From a checkpoint of a small class-conditioned image diffusion model.
Model: 6.64M parameters, 48-pixel images, arch dit, norm layernorm, activation swiglu, patch size [6, 6], layers 8, width 192.
Training: 8600 steps, batches of 256.
Rows from block 2 of a small class-conditioned image diffusion model, named by matrix and row number. Rows with one number belong to one neuron. Each number is 128 + 24 x the weight over its row's rms, rounded and kept within 0 to 255. All counts start at 0. Numbers have three digits each. After the name is the row's rms in percent of the matrix's.
After each neuron's rows are labels from the 100 images, of 14848 (inputs lightly noised), where the neuron reaches its largest size: "responds to" is what is common among them; "patch colour" is the nearest of a few named colours to the mean colour under the peak. Only what is clearly more common there than usual is listed. The data: histories of elementary cellular automata, time running down. In brackets: how many of the 100, against the usual share in percent.
# gate: MLP gate (model.blocks.2.mlp.gate.weight, 768x192), inputs 96-143
# fc1: MLP up (model.blocks.2.mlp.fc1.weight, 768x192), inputs 96-143
# fc2: MLP down (model.blocks.2.mlp.fc2.weight, 192x768, transposed), outputs 96-143

gate.646 079:134128131135125116104109126093137145156189115131143071154112184167113115147142155109106128139073123126124107113155100117154163105122119125105116
fc1.646 093:120174128183139153101165124195108100136135122104108172139143138143080129086132145107087115157186127144152112086143123107140126133150100135158109
fc2.646 104:119168147133090117132095119129131138142142061088109099131148139141097111115123118128072136094133096133124137121110154143079120114146152153133122
responds to: large cells (94 vs 39.9)
patch colour: black (57 vs 17.1)

gate.573 062:122142168193138110167076116122139136123125164157138079169117152122119116138141153139162157150143134159108108133140149185088147109094088125096158
fc1.573 077:139116142115107165161153124118154112124144098113151119148108124148117115105088135139098181129134146121094104117137160148160151130139135167098116
fc2.573 086:132108111199119148156173149113155128132159136108083120214129106124112099118154152111130145140108095235124114119127145148141137104144137128133096
responds to: 100 turns on (78 vs 50.1)
patch colour: black (61 vs 17.1)

gate.300 076:106143131138079112139141151141091134137146159123133120162125156106101137102112154163129116144103156138124150126124110137128107113125112141135147
fc1.300 098:099129145080108140114123150077115092160109161169105139133138138098119137160150112115111078152124149132106163101158156141125129110123122133137125
fc2.300 099:121160103174119142181109140133125116142135138119143068107147091200148139099145114122113129137109133142135129140112139105123127125101109119124107
responds to: large cells (100 vs 39.9); 100 turns on (97 vs 50.1)
patch colour: black (44 vs 17.1)

gate.471 106:131095131157121098112156151163116141021137146102104172076093137126151148142163095101091107167120115126091120128165122137115120078145127132095154
fc1.471 108:103139126093145093134151123154110161108139141073127130114129172106152144167118114186126139109148117120114131123167086108168108147137135155143126
fc2.471 108:129177115115088121145083127131132164170150131109098157123142115132153159169118148135116116131127167125133147110126175134158163110127107156128143
responds to: 111 turns on (98 vs 50); dense start (59 vs 28.9)
patch colour: white (30 vs 5.2)

gate.169 115:077128178125149096082128141146085161108105157129111119113132159136171062102160181175089133182102120126090138119151156134154148099096152166082117
fc1.169 097:136120136111123100132128147059114159210132133088116120191130104134120127122086105085092109121127150111114100115154163117193139145128144150162098
fc2.169 098:129149078098091118138157135154138158116117104097130098217107120146111149115163170111151120128134129106151120134137085071187125137112124115106132
responds to: 001 turns on (84 vs 49.9)
patch colour: black (43 vs 17.1)

gate.121 074:171121159114147097120089120140105146145132096099168167130131150188152143128127137144114170121109132101105151105152138144099129130139083146137111
fc1.121 089:124174115152070161145149106135162122135118124112103144089156113116105123086153164136140106137134195135110170162143129096127130101134163145119078
fc2.121 099:139171114144132133109177140140077129125108122125143133123143093184066145129165127137092135134136168186140099149121130157123119134110138150118127
responds to: 001 turns on (99 vs 49.9)
patch colour: black (40 vs 17.1)

gate.617 082:115132106097062148152098133135122130153137126118117134101110140135158142160095092103124155124092140147133106137186102114145102113104097126099141
fc1.617 089:074098170106139093103138147125139102133133124142144100125161123105083131153177135140145093161129154144125151107124136136101133106150154116157100
fc2.617 089:102153149110107099196158102140133162149114100107131155133127084169145119167127116107148149113149109144130125112106132092094083112143083102122138
responds to: 011 turns on (89 vs 51.2); 100 turns on (82 vs 50.1); 110 turns on (78 vs 50.4)
patch colour: white (33 vs 5.2)

gate.574 088:110162142110120150121125118148140123146134159130113097129146128127155121153104149110148108119083212152125116109171120155141089103130114106080131
fc1.574 104:093118132114130128159128154088147167168097115119148124105101150145138121126116164143104144100147143124122062142153122134125098142123141119124117
fc2.574 107:101114165096112135127132158114129122107098130157131163097148158123152120043120162112117091145116161168122150134139107087075109143143113122154167
responds to: 100 turns on (99 vs 50.1)
patch colour: black (48 vs 17.1)

gate.270 063:132110124143160105135085124094115130128127104119142127114117089145075147147140126147132074111091144130109131124107103087159142149108125121129136
fc1.270 084:125095106160109121147129130153120134092149144147134132084110122118111156103116102120093164150155159084135112135128109104154086139115129103116120
fc2.270 087:120104123140124129172150116124093129174120132139113142123131133126069105115120130090154117110128146114129149155156175172141104114148122121108103
responds to: 111 turns on (86 vs 50); 011 turns on (85 vs 51.2); 110 turns on (76 vs 50.4)
patch colour: white (80 vs 5.2)

gate.474 090:101134163135120127148059114178108162133150096146123103147150126156172115121134150152129137138105132138113092122143191120109189101112117119102103
fc1.474 089:164118159128134141154130122131126180069136109127095060144107134135149141135129124130123071092124148159111132149140097183112169115119109150122156
fc2.474 107:114121127096159101156110143131137100136118110107147124093143140118065122121113116140108127146096199113151124167133188132150089138088107135131095
responds to: 100 turns on (79 vs 50.1); large cells (68 vs 39.9)
patch colour: black (37 vs 17.1)

gate.743 106:126157121116120142123125121114125113212137166189108108115127133120139046080134170119113140151091093146081110106154168131107139099083142121104139
fc1.743 117:138148114107135139128126168100130105234123138102106096152128109143124136130113117137135123146136133101153102099125138144145150147116106139111136
fc2.743 098:135107117148096172141151115126123093100104094130112124184150138124112099106121114127115108124137143128126145133127077065146163145142138129150109
responds to: 010 turns on (87 vs 50.3); sparse start (63 vs 29.2)
patch colour: black (94 vs 17.1)

gate.697 103:098152125131116119137122156093151119132143157180126082097115110141162106132112183064141113142121135120116126152158155117162160095131080150131126
fc1.697 100:115137157207139063095117135148133163077173106121125107131098140171157111152158162153155176126130092110097089140148146126132147154141120125104142
fc2.697 097:107142158172134097090134129115095155123167120108089095098115127154131126094079131125110126112122113140136128131147078149158164123136131157118125
responds to: 001 turns on (100 vs 49.9)
patch colour: black (48 vs 17.1)

gate.327 078:144128136150159165092144132124114092159133125190112113132139143135129106125101152133144118126096145125112111125122103162173132113107109159118136
fc1.327 083:164135156112122142121131113137162103135140137139154091140112103111170131183130147079149131119073179152132119118160145155108112109081121123105113
fc2.327 093:126075120111134124111111129126125136112133156152118157156150117130155109147125159176104113109163167143119112122174111106186135118087150146155163
responds to: 100 turns on (100 vs 50.1)
patch colour: black (56 vs 17.1)

gate.599 100:123115127131132129110129148141111124145108124109091139065102136118164155181119089158104087160138110138130131111193118101140092109135113142127138
fc1.599 095:155117153209137106099093131134109134232128097168127125174116114117132143128140114176131148127096147135138158126159142115135135154152111150138137
fc2.599 086:116160119181113121074127128143138145082100114166128164163156159099097135122158107152120114143148136120119146132145136145154143135127102145146103
responds to: 111 turns on (99 vs 50); 011 turns on (80 vs 51.2); 101 turns on (75 vs 49.3)
patch colour: white (63 vs 5.2)

gate.105 101:115135146145137125162098128142149163122159127176124112103119135134163089092124167123129098136126152129114090106143168162099111096114103140090142
fc1.105 093:102153127160097095149154091134135140144118140130125153161155184119146146119166111137104075133105125134134142139119159163074116125154113085136139
fc2.105 103:143100111147152131144107129140106140120108132145129097140121120173112157113139138142100092121162161146142058151126106115098126124149128134134105
responds to: 100 turns on (98 vs 50.1); 010 turns on (77 vs 50.3)
patch colour: black (41 vs 17.1)

gate.501 132:101121144151108121123121146140094123153153155175125122120119119121130067091130208107116182200090124089084124104181136151132131127106114149109141
fc1.501 123:116102099119096160118059143126120117225150122157127111137120123121156161146137106130134123114099138155150137131136120067138128124141104157150145
fc2.501 133:097166113113147147132147131118157120095111083136126143153102152142121126134170150110132118124146117134153136143113090099109167137131125180162133
responds to: 100 turns on (78 vs 50.1); 010 turns on (76 vs 50.3); dense start (65 vs 28.9)
patch colour: black (62 vs 17.1)

gate.183 115:132138141097133133117106155153094102109159166153131095130113130138164041098111195147100144161123128122077122074178134163101135109124133140113130
fc1.183 094:180136090110130146137094175122118089213085125106110118127141156132144118143109131176131117147130137157120162131098123087093100151133141166183109
fc2.183 099:142149104088132113093167129122128122095140101128109098113124142110154128094089167152103120101129153110121131166141107081105112165153145114167114
responds to: 100 turns on (99 vs 50.1)
patch colour: black (60 vs 17.1)

gate.224 075:153120108166124127128126111102132118174154137118120153136148113101135121120112129150108137134145142114132154117110135082115132153104129118137117
fc1.224 089:097095090130142132121104128138123111128134130160103078106095117109158172113114115134114143153184110109117144141128134164092149155185115120174138
fc2.224 095:134151169199134139154114124100089130148143103137109054126099140106127156098121138128138141149105134149107095104119115148127136122127135114092102
responds to: 101 turns on (88 vs 49.3); 001 turns on (77 vs 49.9); 010 turns on (77 vs 50.3); large cells (75 vs 39.9)
patch colour: black (50 vs 17.1)

gate.564 082:095157101145098119105111123120097150167134131144150156137117055100091110107099133101165102139132160108141118077163139093139101107110105132119125
fc1.564 098:133099138179161098132112137120130146117159146091143152137110160139153143142149124146128188130126084111136145108097141114140149144122148128114142
fc2.564 103:112106112130125121104145138151117111114051097124142120131121152086150128090133131120090119122137170108114147128113128100104086084157129171137155
responds to: 001 turns on (99 vs 49.9); 110 turns on (83 vs 50.4); 011 turns on (81 vs 51.2); sparse start (59 vs 29.2)
patch colour: black (59 vs 17.1)

gate.590 112:161137107184110099116139142103134106119157130127076144108114084147152138124123147109114167136122109087103105069155155058148085135148114130134131
fc1.590 101:125110165093115111139116127126093140144115140126173117151146158134145105115172131137142123138121099133136163153127144148115123110106145148142093
fc2.590 127:124133146129171140111111097107099147096133143126137145153154104104092117096078135119121138078075108115125086136097098114120099100100099122127119
responds to: 111 turns on (100 vs 50); 110 turns on (100 vs 50.4); 011 turns on (99 vs 51.2); 000 turns on (86 vs 50.1)
patch colour: white (25 vs 5.2)

gate.24 072:113158167160110134106153099139123140141150142097122087115119117139179125145105127118122127127127146127138132135133122150154110130163131109118133
fc1.24 085:124133139180100140088156142120154104135095145147122162121128115128089127093086108109132101109084143119151079107137133133162156141114121101078134
fc2.24 089:114152141088116130155150131129135136119064142137106149147116163076109163151127098110140119109136176152123141137168107136073142114090139142140142
responds to: 100 turns on (98 vs 50.1)
patch colour: black (36 vs 17.1)

gate.132 101:136121138126109154093097151129118134159160115150117120121113146136161165168127092131093087119135115149114143126186146062117124119146139125121131
fc1.132 091:125129081090161101118098111184128122142133123117139134105102175128140157170133122160150178107139105136127097128167127099128102141100159136102122
fc2.132 084:112126116191139128128121113107166146101143120181116168199164129110101156057117123145148114140116162137129135144148121156135129140127114136130098
responds to: 111 turns on (100 vs 50); 001 turns on (81 vs 49.9); 100 turns on (77 vs 50.1)
patch colour: white (42 vs 5.2)

gate.725 117:126143132164136109099150138140114132180165155140096125101086092144110079116106142103113143144127100089100093102149138117146126135136117126123179
fc1.725 111:136146134130155162080105154144117104192126122145115142103095120130075110128098142120134129136121139120130122085117160089118098142131119140101119
fc2.725 115:153122129151107123144170115142107105096075089114144125100096139098107136103098146135133147109141138140145127149098116055162107107140134112162157
responds to: 001 turns on (99 vs 49.9); 100 turns on (81 vs 50.1); sparse start (63 vs 29.2)
patch colour: black (69 vs 17.1)

gate.97 066:111138162175148130157130100163126124116117157091147174121150166123133097107124126135141107100132147159102131124146117146109137130149121154118110
fc1.97 089:142115163114173144146167155166134145100152149076143146143129180145171100096127133151145130091137122120122130119097102128173149107143122129118137
fc2.97 096:142143135092097132114110133108103108142159130136158232159116123145095154159086133096141139131130136200121135141135113105109115124117127127130126
responds to: dense start (60 vs 28.9)
patch colour: black (59 vs 17.1)

gate.621 109:109129114136133144083115169151111145102134142128120125145107133149131046119123167078114157182113108094083109115132171166139136075110112130108116
fc1.621 097:113133075113177190129123133130116149136136102156088127121127135131145136160165095164094141133106099143129141155085143048129126107164094150168123
fc2.621 104:130120140119120163102105132141122162096170122106110099115104139106130119160121136147098145163168092103098125114179074171139146154144136139097116
responds to: 001 turns on (100 vs 49.9)
patch colour: black (37 vs 17.1)

gate.706 083:120055119101130105097156172144115108181121151122121091117103116145122119136114142139099135146127113126129125097143101140109115098123137112130130
fc1.706 092:124114092146090128112095140081129153142143140112153121103112115142093104173138148132148135137123131100131141096135150135114102140097138156114145
fc2.706 102:129141100168072112116185110150115132118062113149129185150119104124161145161139138086103114105121091191150138110096117164115108107103140112093106
responds to: 001 turns on (89 vs 49.9)
patch colour: black (50 vs 17.1)

gate.111 109:097121123082088117093125125182102129134141143137096129116138091120125087114173145090115103167113099086105124087155123130134118129129091113090130
fc1.111 095:121128140177079119131109136116126107226134141134132105144135094062180123147152117105103120164138108137134135141140169081127131136152130089076143
fc2.111 107:123126115148158133152133103134122130117090109119111138147129141143138119143131137125138125089133143086115159126138113069097146091141123067169132
responds to: 001 turns on (86 vs 49.9); 100 turns on (85 vs 50.1); large cells (79 vs 39.9)
patch colour: black (38 vs 17.1)

gate.3 081:093187129123114139146112158120126098181119140146131095153144133176127125171151172115153115121083164137125101106137093178132100115120111147126132
fc1.3 086:139148154119144139132111122139111100142108176183123102122157123176170114166139132119158078147112148162111104134112139123111094124152095116121114
fc2.3 096:147111108139104136143100152126128100120149068131123146134113127089143110176135127158076077155143157173128107137176124126136100126140150151122119
responds to: 100 turns on (97 vs 50.1)
patch colour: black (49 vs 17.1)